A small image classifier, trained from scratch: 7.6 epochs.
Rows from block 3 of a small image classifier, named by matrix and row number. Rows with one number belong to one neuron. Each number is 200 + 40 x the weight over its row's rms, rounded and kept within 0 to 999. All counts start at 0. After the name is the row's rms in percent of the matrix's.
After each neuron's rows are labels from the 100 images, of 14976, where the neuron reaches its highest value: "top examples" is what is common among them. Only what is clearly more common there than usual is listed. The data: simulated stained blood smears. In brackets: how many of the 100.
# fc1: MLP up (model.blocks.3.mlp.fc1.weight, 1024x256), inputs 0-127
# fc2: MLP down (model.blocks.3.mlp.fc2.weight, 256x1024, transposed), outputs 0-127

fc1.236,076,200,199,225,235,196,210,183,116,223,215,288,116,157,141,176,261,212,187,200,204,161,242,231,188,210,198,140,186,134,183,194,272,203,230,195,202,202,234,267,237,165,257,233,214,140,177,163,160,199,192,142,211,222,171,149,131,152,198,214,220,258,203,188,189,150,201,167,239,220,162,173,186,287,240,149,221,189,274,256,195,185,198,255,204,128,241,237,135,284,179,191,285,160,254,212,150,220,153,201,215,232,234,150,206,153,118,176,139,203,184,219,222,131,244,159,255,177,225,203,181,212,147,195,259,177,175,170,197
fc2.236,083,81,103,163,216,206,156,212,218,244,220,65,224,221,256,151,137,243,116,133,247,254,194,178,142,262,233,200,294,166,171,236,130,279,225,175,217,226,238,257,262,200,234,159,198,231,296,186,230,194,227,198,180,230,194,244,185,218,221,191,137,160,149,106,231,174,216,233,216,165,164,236,144,146,125,176,197,195,173,200,279,188,168,198,209,198,240,210,191,247,159,176,185,154,202,141,217,170,211,194,188,268,220,160,195,181,286,193,193,200,117,218,209,220,201,223,196,191,222,232,141,231,239,199,172,176,229,257,229
top examples: small spheres (41); teardrops (38)

fc1.143,037,249,226,188,200,263,197,187,183,233,184,133,212,259,87,130,210,230,221,241,247,189,257,232,190,227,236,158,212,273,221,207,218,181,181,214,177,180,188,265,244,179,233,166,182,156,252,128,197,187,241,270,234,264,215,144,237,209,220,226,127,268,276,205,193,136,126,205,195,223,167,246,166,128,101,131,147,223,140,135,186,273,209,246,191,151,250,158,213,136,181,140,165,219,184,165,161,243,216,194,188,252,216,214,197,231,221,295,226,188,176,230,210,154,215,193,181,226,146,190,281,224,129,129,223,213,210,165,162
fc2.143,038,198,156,123,209,169,195,201,232,209,222,264,248,199,283,248,218,143,209,227,155,278,174,152,233,184,246,244,233,189,258,175,197,221,187,171,233,229,182,184,186,236,121,219,213,207,163,219,208,160,128,197,161,196,162,223,222,164,202,158,169,146,181,174,204,269,252,252,211,129,199,178,279,198,253,229,204,117,229,144,192,183,185,189,113,176,138,220,148,254,221,233,187,177,180,200,205,141,181,193,200,280,198,213,189,206,230,157,254,222,237,214,212,229,147,178,177,227,183,253,135,139,262,277,132,207,245,194,228
top examples: spiky cells (87); crowded (68)

fc1.346,117,144,203,209,192,197,296,230,170,196,243,236,219,219,219,232,144,200,223,194,196,170,176,222,209,153,176,242,228,216,207,210,176,166,299,183,218,183,144,244,110,143,165,296,249,173,149,153,142,210,128,238,212,186,208,150,114,208,120,219,271,253,213,173,200,142,217,153,199,244,140,171,162,237,187,151,199,176,201,196,198,194,218,252,178,357,218,207,176,266,222,179,165,234,281,151,235,170,230,158,137,171,211,157,174,186,208,229,158,192,142,194,152,122,168,182,238,196,174,164,221,151,223,164,214,258,197,235,257
fc2.346,112,265,181,199,214,211,130,235,175,169,189,237,164,202,189,190,245,230,213,162,188,250,152,257,238,180,173,147,209,168,278,159,196,199,180,170,160,202,173,161,183,161,148,181,170,185,235,238,189,237,222,215,224,235,218,199,181,195,222,150,184,244,230,243,170,239,216,166,322,113,295,151,197,179,209,207,187,258,219,203,309,172,160,161,260,211,145,193,126,217,97,217,223,156,170,188,252,256,217,189,206,165,182,138,283,223,201,243,219,178,196,159,285,251,237,156,184,139,161,220,232,223,163,220,194,230,115,110,156
top examples: spiky cells (70)

fc1.612,131,216,201,261,208,197,201,223,206,211,153,218,155,217,159,203,191,148,163,205,190,204,177,189,194,244,169,188,184,207,173,171,234,175,188,198,253,251,265,209,204,161,207,234,237,204,224,223,188,249,195,123,195,131,200,175,188,217,257,276,231,228,135,235,162,207,218,181,136,185,146,229,232,244,265,144,241,239,147,182,168,252,226,238,189,180,207,163,193,229,249,191,183,252,215,214,228,191,144,150,215,245,185,217,215,158,207,273,107,136,181,176,168,124,158,236,215,149,205,222,241,201,182,252,208,144,254,160,239
fc2.612,127,245,169,182,173,257,175,186,150,170,155,186,287,168,139,222,187,267,195,207,257,182,171,204,141,207,195,234,144,187,164,270,125,138,183,166,128,144,115,140,244,215,213,162,141,228,194,277,180,166,192,238,167,217,180,323,196,212,138,189,198,159,210,207,201,182,213,263,315,195,218,161,173,209,205,186,299,206,243,202,241,209,157,103,237,195,183,251,196,230,194,222,154,137,233,223,138,247,152,195,184,159,72,177,212,227,232,213,164,229,164,204,282,257,182,250,222,210,240,193,199,204,232,183,140,230,171,188,206
top examples: spiky cells (66)

fc1.190,097,189,244,183,213,213,208,167,243,174,121,201,170,203,195,184,181,199,235,232,214,202,177,179,189,168,96,269,186,195,219,192,215,129,227,225,201,182,188,219,212,216,220,202,164,249,160,207,249,234,216,207,139,181,218,151,233,172,183,288,129,205,280,150,207,194,159,171,148,264,153,235,227,243,207,149,220,174,244,184,263,191,140,190,166,262,187,203,199,185,198,204,156,237,205,178,202,222,226,235,171,241,196,200,251,221,164,259,186,248,159,273,264,93,209,147,127,155,187,173,216,175,193,174,195,231,258,212,209
fc2.190,095,208,208,263,250,202,185,251,154,205,202,250,212,214,260,242,211,212,164,78,231,240,254,125,185,163,185,140,188,273,257,192,165,218,179,198,174,242,197,199,207,225,175,224,180,174,173,259,156,285,164,210,224,158,208,237,229,205,174,200,213,203,177,219,181,265,227,206,188,194,186,199,187,109,273,190,285,185,143,205,225,240,260,234,261,185,246,191,267,165,156,206,181,224,181,190,164,246,203,218,225,244,179,242,166,173,201,229,180,196,225,120,133,219,246,200,159,197,211,238,181,198,128,162,104,127,141,226,256
top examples: spiky cells (73); crowded (67)

fc1.439,135,185,246,184,250,183,245,155,261,197,138,212,93,244,132,153,149,213,208,187,198,168,205,172,190,198,145,237,222,224,257,170,131,241,234,229,231,176,226,209,156,184,173,171,223,225,184,203,181,224,267,230,139,167,204,127,164,247,259,230,191,208,192,256,216,147,246,125,233,216,176,223,165,198,205,224,202,192,157,216,204,227,192,194,219,201,281,159,151,199,276,175,234,207,181,204,200,171,235,254,153,198,121,205,220,224,177,190,144,228,175,227,196,107,250,257,202,169,218,225,100,207,280,244,137,250,140,184,156
fc2.439,137,300,206,274,187,210,156,202,206,195,202,188,229,173,184,259,187,202,168,144,164,184,196,178,169,141,227,258,208,146,218,249,191,165,227,214,218,146,159,170,178,127,182,230,184,172,162,127,222,204,194,138,192,189,224,186,173,228,218,184,155,160,261,162,210,193,182,192,186,227,138,263,244,216,294,162,220,157,175,149,179,139,170,208,146,247,148,242,176,198,202,246,141,235,188,205,130,180,158,135,167,155,141,241,218,176,219,166,211,213,151,250,114,173,171,214,175,224,172,186,237,174,244,179,269,184,193,240,255
top examples: small spheres (60)

fc1.451,121,208,246,198,292,233,207,234,232,210,108,162,181,178,216,214,185,211,219,117,294,175,213,144,190,164,185,137,208,177,255,212,231,153,148,230,227,210,137,174,215,145,232,193,184,201,224,203,185,201,180,173,198,155,156,124,197,244,190,256,156,148,148,198,237,168,151,214,164,228,161,183,251,203,169,171,189,197,237,233,143,216,152,239,253,223,201,191,194,136,208,191,215,212,196,257,252,210,262,201,191,315,219,164,256,224,175,197,166,202,248,182,215,187,200,181,155,225,176,216,248,210,275,189,132,200,209,256,183
fc2.451,109,170,217,164,246,206,247,213,138,180,188,286,190,205,235,94,286,138,195,152,217,213,182,115,202,176,178,193,225,232,112,216,199,138,218,86,133,243,195,222,245,292,229,212,131,147,143,276,221,278,245,149,187,204,158,214,206,229,213,253,197,158,133,231,203,255,200,265,218,267,220,162,195,199,176,207,221,240,228,146,178,237,229,145,169,235,183,210,236,198,166,150,255,199,240,245,207,260,186,176,230,225,209,177,194,153,249,162,207,213,246,243,190,245,253,97,281,187,194,165,160,216,200,100,194,178,213,186,227
top examples: spiky cells (82); crowded (70)

fc1.90,057,203,216,158,245,239,220,289,251,246,239,222,156,161,208,220,182,264,186,197,213,156,205,209,258,292,303,152,237,156,165,245,171,207,196,229,161,160,235,235,221,225,149,265,231,234,191,141,271,191,114,243,224,180,120,147,164,194,219,212,166,259,215,190,212,179,241,124,195,127,238,169,203,160,223,174,179,287,216,198,145,147,179,257,234,211,224,179,232,204,165,201,130,182,277,196,192,167,195,186,196,149,200,218,191,116,193,171,198,229,225,205,196,269,213,198,235,118,209,151,258,254,254,190,149,270,146,181,167
fc2.90,053,184,199,178,272,183,128,246,223,218,201,258,274,227,136,245,189,194,110,136,184,236,151,190,158,198,279,257,136,249,122,153,285,195,215,206,256,269,178,185,185,254,173,204,187,120,182,256,198,245,225,210,166,241,196,190,270,280,140,192,218,176,194,246,191,270,160,198,199,257,141,231,242,199,206,225,208,251,211,108,191,193,214,245,281,133,152,202,165,163,176,158,210,247,133,183,233,261,223,196,219,235,237,169,232,201,151,199,188,168,234,302,141,173,183,239,188,206,250,263,218,184,248,183,230,270,219,255,160
top examples: crowded (70); small spheres (43); teardrops (39)

fc1.41,127,183,217,114,222,230,213,249,248,227,111,163,188,246,198,235,204,283,289,263,180,267,224,181,236,197,262,175,207,226,218,254,166,235,187,175,140,187,218,217,210,205,220,207,231,178,218,252,200,165,201,210,218,219,227,135,234,173,194,212,186,170,250,186,164,184,307,191,222,196,241,110,145,163,220,185,159,225,269,199,206,166,155,183,227,203,226,106,186,242,256,170,154,145,288,187,214,176,200,196,215,188,242,201,233,178,164,182,213,148,93,222,192,180,214,196,202,169,214,138,267,163,218,235,186,128,191,260,226
fc2.41,123,213,130,253,257,177,259,232,225,203,249,123,193,245,288,170,241,138,172,151,199,177,218,187,233,164,247,251,174,246,204,201,234,196,250,218,225,202,183,168,240,270,179,219,276,232,189,172,149,279,194,192,169,183,216,204,309,244,266,182,260,209,123,226,178,215,144,278,261,195,163,226,189,210,263,259,245,231,171,211,215,133,181,290,209,242,187,210,206,220,269,151,171,288,211,124,260,267,218,178,236,182,214,215,104,207,254,183,150,213,254,258,151,251,130,225,191,180,204,217,202,211,161,193,256,166,255,227,163
top examples: small spheres (76)

fc1.174,121,208,225,229,208,144,202,204,274,161,154,229,117,225,268,194,190,259,185,192,192,248,216,203,148,222,222,219,174,213,157,178,203,178,157,246,197,188,193,189,232,246,163,142,201,221,278,227,195,182,148,318,243,142,159,179,197,130,161,253,182,151,226,285,278,201,210,173,195,140,161,175,160,174,151,168,192,187,189,223,238,188,226,225,218,200,202,207,101,233,236,205,161,173,206,173,157,211,224,157,211,219,162,248,273,164,213,285,202,162,284,167,172,212,212,209,132,235,165,219,261,186,167,158,208,146,190,204,247
fc2.174,142,206,255,229,193,197,189,243,206,196,195,148,210,188,166,171,189,228,183,240,236,166,242,260,196,231,264,213,203,212,199,242,191,118,118,205,145,117,199,226,142,126,247,252,178,256,259,226,207,244,292,132,231,160,237,226,271,197,215,168,174,151,139,251,185,156,207,154,217,220,241,177,237,131,162,190,202,221,225,159,188,223,194,214,210,176,230,191,254,250,252,269,205,219,159,268,294,181,197,220,273,138,205,170,281,259,254,161,153,192,177,189,268,130,118,188,190,175,170,271,265,220,194,221,207,217,231,274,235
top examples: spiky cells (50)

fc1.83,106,142,194,206,297,229,274,203,196,188,253,212,183,213,204,194,194,223,181,170,194,178,243,183,259,154,208,225,184,166,162,209,201,227,247,215,209,199,234,162,235,220,206,265,270,144,180,190,153,193,107,202,199,200,201,161,252,184,229,246,209,213,181,216,165,213,223,145,181,239,199,195,250,199,195,160,201,221,208,300,113,185,250,145,203,203,190,252,187,218,192,276,169,201,243,183,172,237,183,192,191,214,215,234,184,209,187,199,214,193,112,211,292,144,215,190,196,129,201,182,189,224,192,111,268,175,180,201,184
fc2.83,113,266,142,180,173,134,206,229,123,214,138,245,209,196,159,299,176,192,126,267,244,218,173,165,162,228,159,228,267,244,201,174,243,141,214,182,220,212,152,182,231,190,126,148,235,143,202,232,220,208,270,204,243,212,191,136,282,202,152,194,184,231,211,217,200,158,221,166,195,199,192,282,139,170,211,252,149,202,173,173,242,249,124,308,214,225,252,254,143,222,245,200,142,204,155,96,175,192,205,210,220,205,268,215,218,151,224,254,180,176,246,204,149,221,216,209,158,253,153,194,212,187,166,211,187,238,178,152,197
top examples: small spheres (43)

fc1.478,093,179,233,201,202,142,298,197,157,221,234,216,134,172,160,234,226,149,173,185,289,217,231,226,220,183,216,164,195,136,195,247,230,235,159,222,198,195,201,189,195,261,254,244,218,201,217,190,223,195,205,212,254,174,220,211,167,188,161,222,204,149,151,193,217,156,164,179,217,184,247,238,240,187,148,214,296,195,214,203,152,258,168,174,148,243,198,250,180,128,285,231,163,195,233,214,212,204,268,170,199,191,206,247,165,248,294,239,208,235,252,134,185,155,220,239,224,149,201,146,150,241,144,187,194,250,143,149,133
fc2.478,091,260,142,248,166,209,182,119,271,168,168,222,227,248,215,213,209,189,204,266,156,182,256,246,271,253,180,202,182,248,237,262,159,138,231,231,194,254,189,257,171,187,245,139,166,195,177,176,167,193,111,210,164,210,113,204,213,201,269,105,236,203,278,221,134,204,235,216,139,166,211,227,148,196,226,230,151,189,206,154,263,172,219,198,193,167,172,171,219,191,171,149,230,194,184,256,111,184,134,240,226,198,164,213,249,205,171,204,241,138,152,200,183,273,172,223,191,141,152,221,199,210,236,112,256,158,190,211,225
top examples: crowded (69); discs (38); ovals (35)